{
  "arch": "dit",
  "model": "text-conditioned image flow-matching model",
  "dataset": "dead-leaves pictures: piles of overlapping shapes",
  "train_examples": 145000,
  "image_size": 32,
  "horizontal_flip": false,
  "conditioning": "text",
  "objective": "flow_matching",
  "cond_dim": 192,
  "tokenizer": "word",
  "vocab_size": 39,
  "text_encoder_width": 192,
  "text_encoder_layers": 7,
  "text_encoder_norm": "rmsnorm",
  "text_encoder_norm_position": "sandwich",
  "text_encoder_activation": "swiglu",
  "text_encoder_mlp_ratio": 3,
  "text_encoder_head_dim": 48,
  "text_encoder_fused_qkv": false,
  "text_encoder_bias": "qkv",
  "text_encoder_qk_norm": false,
  "text_encoder_parallel_block": false,
  "text_encoder_inner_norm": false,
  "text_encoder_drop_path": 0.15,
  "text_encoder_positions": "learned",
  "cond_dropout": 0.1,
  "logit_normal_time": true,
  "norm": "rmsnorm",
  "activation": "gelu_tanh",
  "mlp_ratio": 4,
  "head_dim": 32,
  "fused_qkv": false,
  "qk_norm": false,
  "inner_norm": false,
  "moe": "expert_choice",
  "num_experts": 32,
  "moe_every": 2,
  "expert_mlp_ratio": 0.25,
  "experts_per_token": 1,
  "shared_expert": false,
  "patch_size": [4, 4],
  "layers": 8,
  "width": 160,
  "positions": "learned",
  "optimizer": "muon",
  "muon_scale": "spectral",
  "lr": 0.017,
  "momentum": 0.95,
  "nesterov": true,
  "orthogonalizer": "polar_express",
  "adamw_lr_other_params": 0.0015,
  "grad_clip": 1.0,
  "steps": 13100,
  "batch_size": 128,
  "epochs": 11.6,
  "lr_schedule": "cosine",
  "final_lr_fraction": 0.1,
  "warmup_steps": 1310,
  "weight_decay": 0.01,
  "adamw_weight_decay_other_params": 0.01
}
Rows from block 5 of the denoiser, named by matrix and row number. Rows with one number belong to one attention dimension. Each number is 128 + 24 x the weight over its row's rms, rounded and kept within 0 to 255. All counts start at 0.
# v: cross-attention value (model.blocks.5.cross_attn.v.weight, 160x192), inputs 0-191
# proj: cross-attention output (model.blocks.5.cross_attn.proj.weight, 160x160, transposed), outputs 0-159
v.135 [141 116 175 101  97 145 125 155 106 156  98 150 144 136 166 112 145 125 108 115 101  80 135  80  85 149 117 105 143 139 133 168 163 117 187 133 122  77 142  98  99 145 126 142 137 113 108 163 125 134 186 123 143 154 100 109 136 119 154 115 149 136  96 119 126 133  98 170 124 103 140 141 128 146 164 121 100 123 130  90  94 122  88 151 132 120 110 120 103 109 105 113 106 104 135 142 158 161 123 144 123 110 105 105 132 164 127 144 119 135 118 156  76 157 121 110 122 143 142 131 120 140 140 140  91 134 135 118 195 129 128 126 132 118 140 137 147 147 105  92  91 151 185 148 125 154 119 125 128 141 157 147 125 151  99 129 145 199 146 162  72 147 135 121  95 122 175 140  83 171 144 142 149 184 101 119 119 122 127 127 107 144 136 116 145  99 125 133  98 110 132 132]
proj.135 [115 136 116 126 119 126  92 149 122 135 101 107 115 152 135 124 119 103 160 191 110 128 134 131 133 100 167 111 114 124 152  81 143 116 142 134 120 125 130 109 145 186 123 153 140 131 148 106 124 112  99 142 112 178  97 138 135 140 103 142 129 176  89 143  95 142 211 130 107 121 127 128 165 141 118 118  76 104 101 166 169 132 125 146 153 134 117 146 143 147 158 136  89 143 129 118 149 130 142 145  83 113 169  95 129 184 122 118 110  96 128 140 114 134 124 128 176 143 144 135 102 117 112 139 135  54 106 124 110 129 151 170 160 102 123 112 126 142 112 118 100 128 145 116 178  98 157 112 113 184 117 151 116 110 111 122 144 119 137 113]
v.136 [143 128 127 113 124 173  94 145  83 143  80 157 136 129 141 134 136 132 171 148 148 144 116 154 122  88  83 113 139 135 145 110 164 101 149 152 145 163 101 105 124 139 118 103 108 140 108 120 164 136 138 151 120 113 114 149 164 128 180 127  86 140 108 157 139 127 129 151 140 138 125 152 133 158 130 184  98 108 106 108 127  89 127 152  91 145 131 119  90 127 101 129 206 110 142 156  87 135 158 133 141 139 139 125 118 146  78 158 120 115 126 159 117 124 120 139 140 134 156 120 129 100  94 102  95 118 104 186  91 107 130 141  93 173 130 134 115 135 152 118 154 127  82  86  84 151 108 130 142 116 143 138 116 135 168 162 101 126 139 149 138 130 111 144  95 136 135 126 101 176 170 149 123 108 101  76  97 143  96 111  96 159 132 152 140 150 123 118 129 110 120 104]
proj.136 [122  90 134  96 138 108 142 128 121 131 101 113 117 129 129 104 113 136 153  88 127 164 127 148 130 145 131 123 119 121 153 133 168 143 128 122 111  87 140 151 144 121 131 132 163  81 143 114 116  90 135 119  84  89 119 125 130 146 188 120 167  93 106  94  84 103 198 152 149 121 118 103 162  75 110 107 165 125 178 116 152 134 127  89 124 140 114 108 111 121 139 110 127 143 119  89 119 127 144 165 121 134 119 172  93  86 113 141 132 135 159 115 118 152 160 111 161 114 116  91 129  81 114 140 108 159 112 155 165 132 134 154 117 152 150 115 153  74 111 151 157  98 170 111 139 140 154 136 121 147 150  95  98 126 131 133 142 135 170 148]
v.137 [ 94 107 169  87 125 141 121 106  93 123 110 114 131 101 154 126 122 115 132 118  74 116 172 148 101 129 154 106 123 155 186 139 118 137 174 142 141  89 154 147 108 143 143 134 126  94 131 124 107 130 106 139 117 113 128  77 137 113 134 110 105 152 154  97 115 124 143 134 105 174 137 157 126 100 116  61 148 128 135 108 146 105  95 108 133 150 117 110 110 138 112 166 152 127 141 141 119 118 107 117 154 166 140  87 112 136 100 147  90 118 135 101 120 155 140 111 122 123 110 160 119 116 121 144  89 153 131 140 131 116 119  91 146 179 177  99 151 111 139 155  95 150 118 156 143 133  99  98 123 154  97 185 109  97 154 129 150 129 102 147 125 172 129 102 145  95 157 173 123 184 129 115 133 138 149 117  92 132 112 141 130 120 166 118 101 140 192 116  88 119 147 159]
proj.137 [168  93  88 142 115  78 151  82 110 187 133 110 126 116 108 106 145 153 138 186 151 129 109 180 108 160 117 148 139 105 123 139 139 124 131  75 123 124 117 116 110 112 154 125 143  97 131 125 138 112 150 190 161 135 119 163 125 125  99 140 129 140 114 172 163 150 169 102 163 138 101 135 105 114  92 143 132 119 130 112 123 118 110 105 145 131 125 141 135  97  94 125 131 181 135  93 154 151 135 116 106 108 117 105 148 163 147 144 108 139 114 157  72 124 172 109 180 134 159 140 160 125 112 128 109 141 128 124 130  97 147 139 127 112 109 159 124 132 136  97 108  79 115 151 154 158 166  91 119 128 137  96 110 142 114 115 166 144 135 116]
v.138 [131 146 194  66 139 104 112 130 156 136 119 122  98 105 165 104 126 114 135 129 160 101  80 101 123 139 129 148 119 120 137 135 111 128 157 131 194 121 144 165 101 157 114 123  95 118 126  94 126 156 172  85 126 137 184 157 138 153 135  94 132 154 173 161 178 111 126 154 129 133 147 133 154 144 136 158 115 153 117 126 110  86 126 126 134 156 113  89  84 156  96 125 146 139  89 155 144 152 121 159 157 114 155 125 124 112 122 183 127 137 116 133 133 141 110 131 122  90 126 140 141 136 146 144 105 147 134 166 128 183  90  98 117 117 136 141 128 126 155 101 131 165  97 108 121  84 101 136 132 141 105 148  96 111 169 151 130 118 124 127 120 123  89  85 127  89 132 106  90 129 147 163 146 148 126  96 120 140 128 160  83 134 111 133 107 109 125 162 121 129 126  92]
proj.138 [136 127  87 151 143 102 124 163 115 148 147 131 148 109 148 140 118 147 128 107 127 151 128 156 135 137 144  67 107 135 128 149  85 113 139 117 135  95 130 116 139 122 113 167 119 102 123 122 136 141 109 140 121 129 136 122 140 135 126 135 137 168 130 102 143 112 245 124 126 173  93 130 137 114 123 137 110  98 146 142 124 113 132 127 119 119  86  96 153 129 140 103 135 159 121  84 173 144 130 107 102 109 113 153 130 123 124 144 111 108 124 107 131 147 118 134 145 125 143 105 152 146 146  88 123 129 106 143 125 123 164 171 180  64 140 101 141 146 140 100 113 122 146 175 139 199 122 140  61 120 121 160 167 117 128 144 171 111 127 122]
v.139 [108 155 112 113 128 144 121 110 149  95 172 157 132 129 134 132 130 113 111 114 118 113 128  78 136  94 110 118 127 101 108 101 112 147 105 121 113 129 124 178 115 143 150 107 161 137 157  99 150 118 205 116 163 100 171 183 124 114 108 123 133 134 160 109 116  99 149 162 126 115 135  79 113 123 107 164 120 104 124 168 131 136 121 108 147 134 161 146 153 124 147 126  55 145  70 129 110 127 135 108 167 111 137 111 134 137 161 127 139 146 111  98 115 126 141 103 104 111 145 135 164 167 150 131 165 137 138 134 139 143 147 123 165 122 100 118  84 125 133 106 113 150 118 127  87 122 147 123 170 153  81 138 169 160 169 124  84 163 151 130 131 103 140 122 158 130 113 128 111 107 113 125 148 111 103  99 125 124  89 140  56 105 137 139 158 110  82 148 136 130 153 116]
proj.139 [118 120 128 123 127 156  94  93 154 111 167 179 113 144 129 141 122 111 115 166 137 115  76  96 159 145 139 111 118 133 112 170 147 130 146 184 124 141 105 143 113 140 123 202 113 148 117  88 123 131 123 158 115 123 131 119 139 143 105 138 107 103 129 120 131 142  94 115 136 126 114 152  93 126 138 122  67 144  77 146 148 138 100 170 150 134 122 160 113 123 113 140 166 131 130 166 123 164 135 124 134 153 183 112 103 125 140  94 133 123 157  97 116 154 100 126  97 132 133 146 104 151 113 125 112 119 140 117 151 101 143 125  90 112 129 125 150 157 147 134  56 175  99 104 122 129  74 150 148 140 110 153 148  77 152 158 117 108 102 149]
v.140 [135  91 129 122 143 138 114 130 150 132 128 109 113 134 130 147 131 143  94 160 170 100 109 162 149 120 173 135 126  85 124 100 141 113 137  90 196 115 133 119 151 115 126  89 118 132 145 101 146 103 117 122 117 125 125 150 160 133 129 119 137 148 141 114 108 117 103 148 160 156 163 120 140 117 113 143 141 148 159 154 124 112 141 128 132 156 114 130 125 111 120 121 145 124  99 144  65 115 116 120 134 113 160 131 161 141 159 210 108 126 131 151 113 171 139 148 180 151 137 133 111  71 121 165 115  71 104 172 116 135 125 111 118 140 107 113 100  74 120 140 154 143 103  97  71 140 126 140 179 136 132 148  97  79 175 156 152 133 116 130 137 103 155 110 121 104 140 124  92 139 105  81 154 122 143 115 103  97 132 161 147 143 159 147  78 150 151 139 139 114 111 143]
proj.140 [130 151 139 132 152 121 140 132 115 139 152 115 131 131 114  84 155 116 124 148 123 130 157 140  80 133 133 106 101 141 131 159 159 147 101  75 134 136 120 136 155  51 134 130 133 132 140 112 110 118  87 124 142 112 139 119  60 138 109 114 100 188  90  78 105 101 174 110 109 133  83 124 126 107 130 142 121 160 177 114 137 130 129  99 119 132 101 146 163 133 147 125 127 105 150 104 103 121 136 140 126 112  97 146 131  69 146 146 105 150 142 129 173 109 199 161  88 113 134 118 140 135 148 122 145  95 123 158 150 144 145 188 118 172 142 134 114 116 115  93 150 127 144 148 147 123 114 113 116 129 135 125 127 148  77 130 158 136 140 145]
v.141 [124 127 149 202 146 137 135 126 126 191 113 147 162  99 100 115 131 129 110 135 130 148 153 111 121 120 119 121 146 114  95  92 133 107  67 129 126 153  71 158 135  89 150 116 127 159 140 117  91 161 114 113 170 144 120 145 112 141 104 103  98 125 135 112 123 108 168 130 135  98 122 124 118 157 114 151 125  52 114 142 169 156 121 114 132 138 158 113 139 120 129 116 140 137 130 122  98 130 146 100 168 166 124 143 160 113 132 139 118 140  96 150 122 104 156  79 100 106 149 122 157 116 103 120  97 144 117 169 122 124 135 131 121 121  88 102 160 124 127 161 149  97  91  91 113 154 181  99 133  80 187 147 126 127 157 164 105 144 123 148 153 114 135 128 161 156  88 136 112 134 116 135 126 168 120  97 125  95 148 163 101 117 162 131 127 159 112 131 117 113 138 105]
proj.141 [105  91 121  94 115 109 134  98 119 138 105 138 153 135 122 121 157 101 139 136 149 148  62 134 138 145 111 110 174 118  85 144 156 156 121 140 128 121 126 145  95 140 114 171 113 107 162 115 136 128 141 117 131  96 142 117 150 121 149 135 135 136 147 123 140 105 110 123 115 146 116 133 152 144 122 170 134 170 131 141 143 112 137 125 154  88 136 102 124  85 109 117 156 148 129 103  88 121 142  68  87 137 128 140 137  82 146 147 216 125 174 119 120 125  98 143 115 153 150 130 158  80 159 112 112 108 137 100 134 116 135 198 143 154  99 116 134 123 150 155  96 149  95 143 123 109 114 150 133  89 133 138 135 146 164  63 111 134 107 116]
v.142 [104  86  93 180 146 135 118 146 161 141 132 138 122 119 114 113  79 136 107 123 121 184 127 111 161 115 117  98 124 166 126  71 118 126  97 110 129 130 127 132 137  95 154  84 116 130 118 118 100 139 102 114 143 155 103 158 102 117 137 114 123  95 121 102 129 114 135 117 118 114 163 120 124 105  98 118  95  58 139 122 167 101 144 130 128 145 132 150 134 114 151  96 168 117 137 119 139 134 173 146 116 178 135 174 112 119 122 147 119 146 128 137 102 137 164 107 141 129 120  75 113 111 115 110  76 118 145 197 148 127 131 139 162 106  91  81 180  93 170 142 159 138 131 109  84 114 113 134 116 107 172 136 114 116  94 166 139 135 110 126 118 135 100 148 182 139 145 139 107 111 133 123 144 131 154 118 158 112 132 131 118 105 159 120 114 151 119 122 185 118 111 114]
proj.142 [127 129 105 108 118 150 135 139 111 143 125 130 126 109 112 149 111 144 161 145 124 134 104 143 166 123 126 139 176 159 134  98 112 125 126  88 120 129 133 165 120 129  98 111 138  84 153 134 131 132 139 161 138 149 106 155 105 141 122 145 200 175 149 120  76 117  89 119 124  92 178 105 123 151 113 133 134 125 138 113 119 121 156 122 113 121 143 115 143 120  62  99 157 104 141  74 103 102 131  89  71 104 108 130 112 103 115 148 134 128  85 135 128  98  68 125 117 159 113 169 147  90 141 132 120  78 109 159 132 143 131 175 133 130 122 109 142 106 110  89 127 139 114 164 152  93 149  94 108 152 141 162 122 135 121 123 139 135 183 128]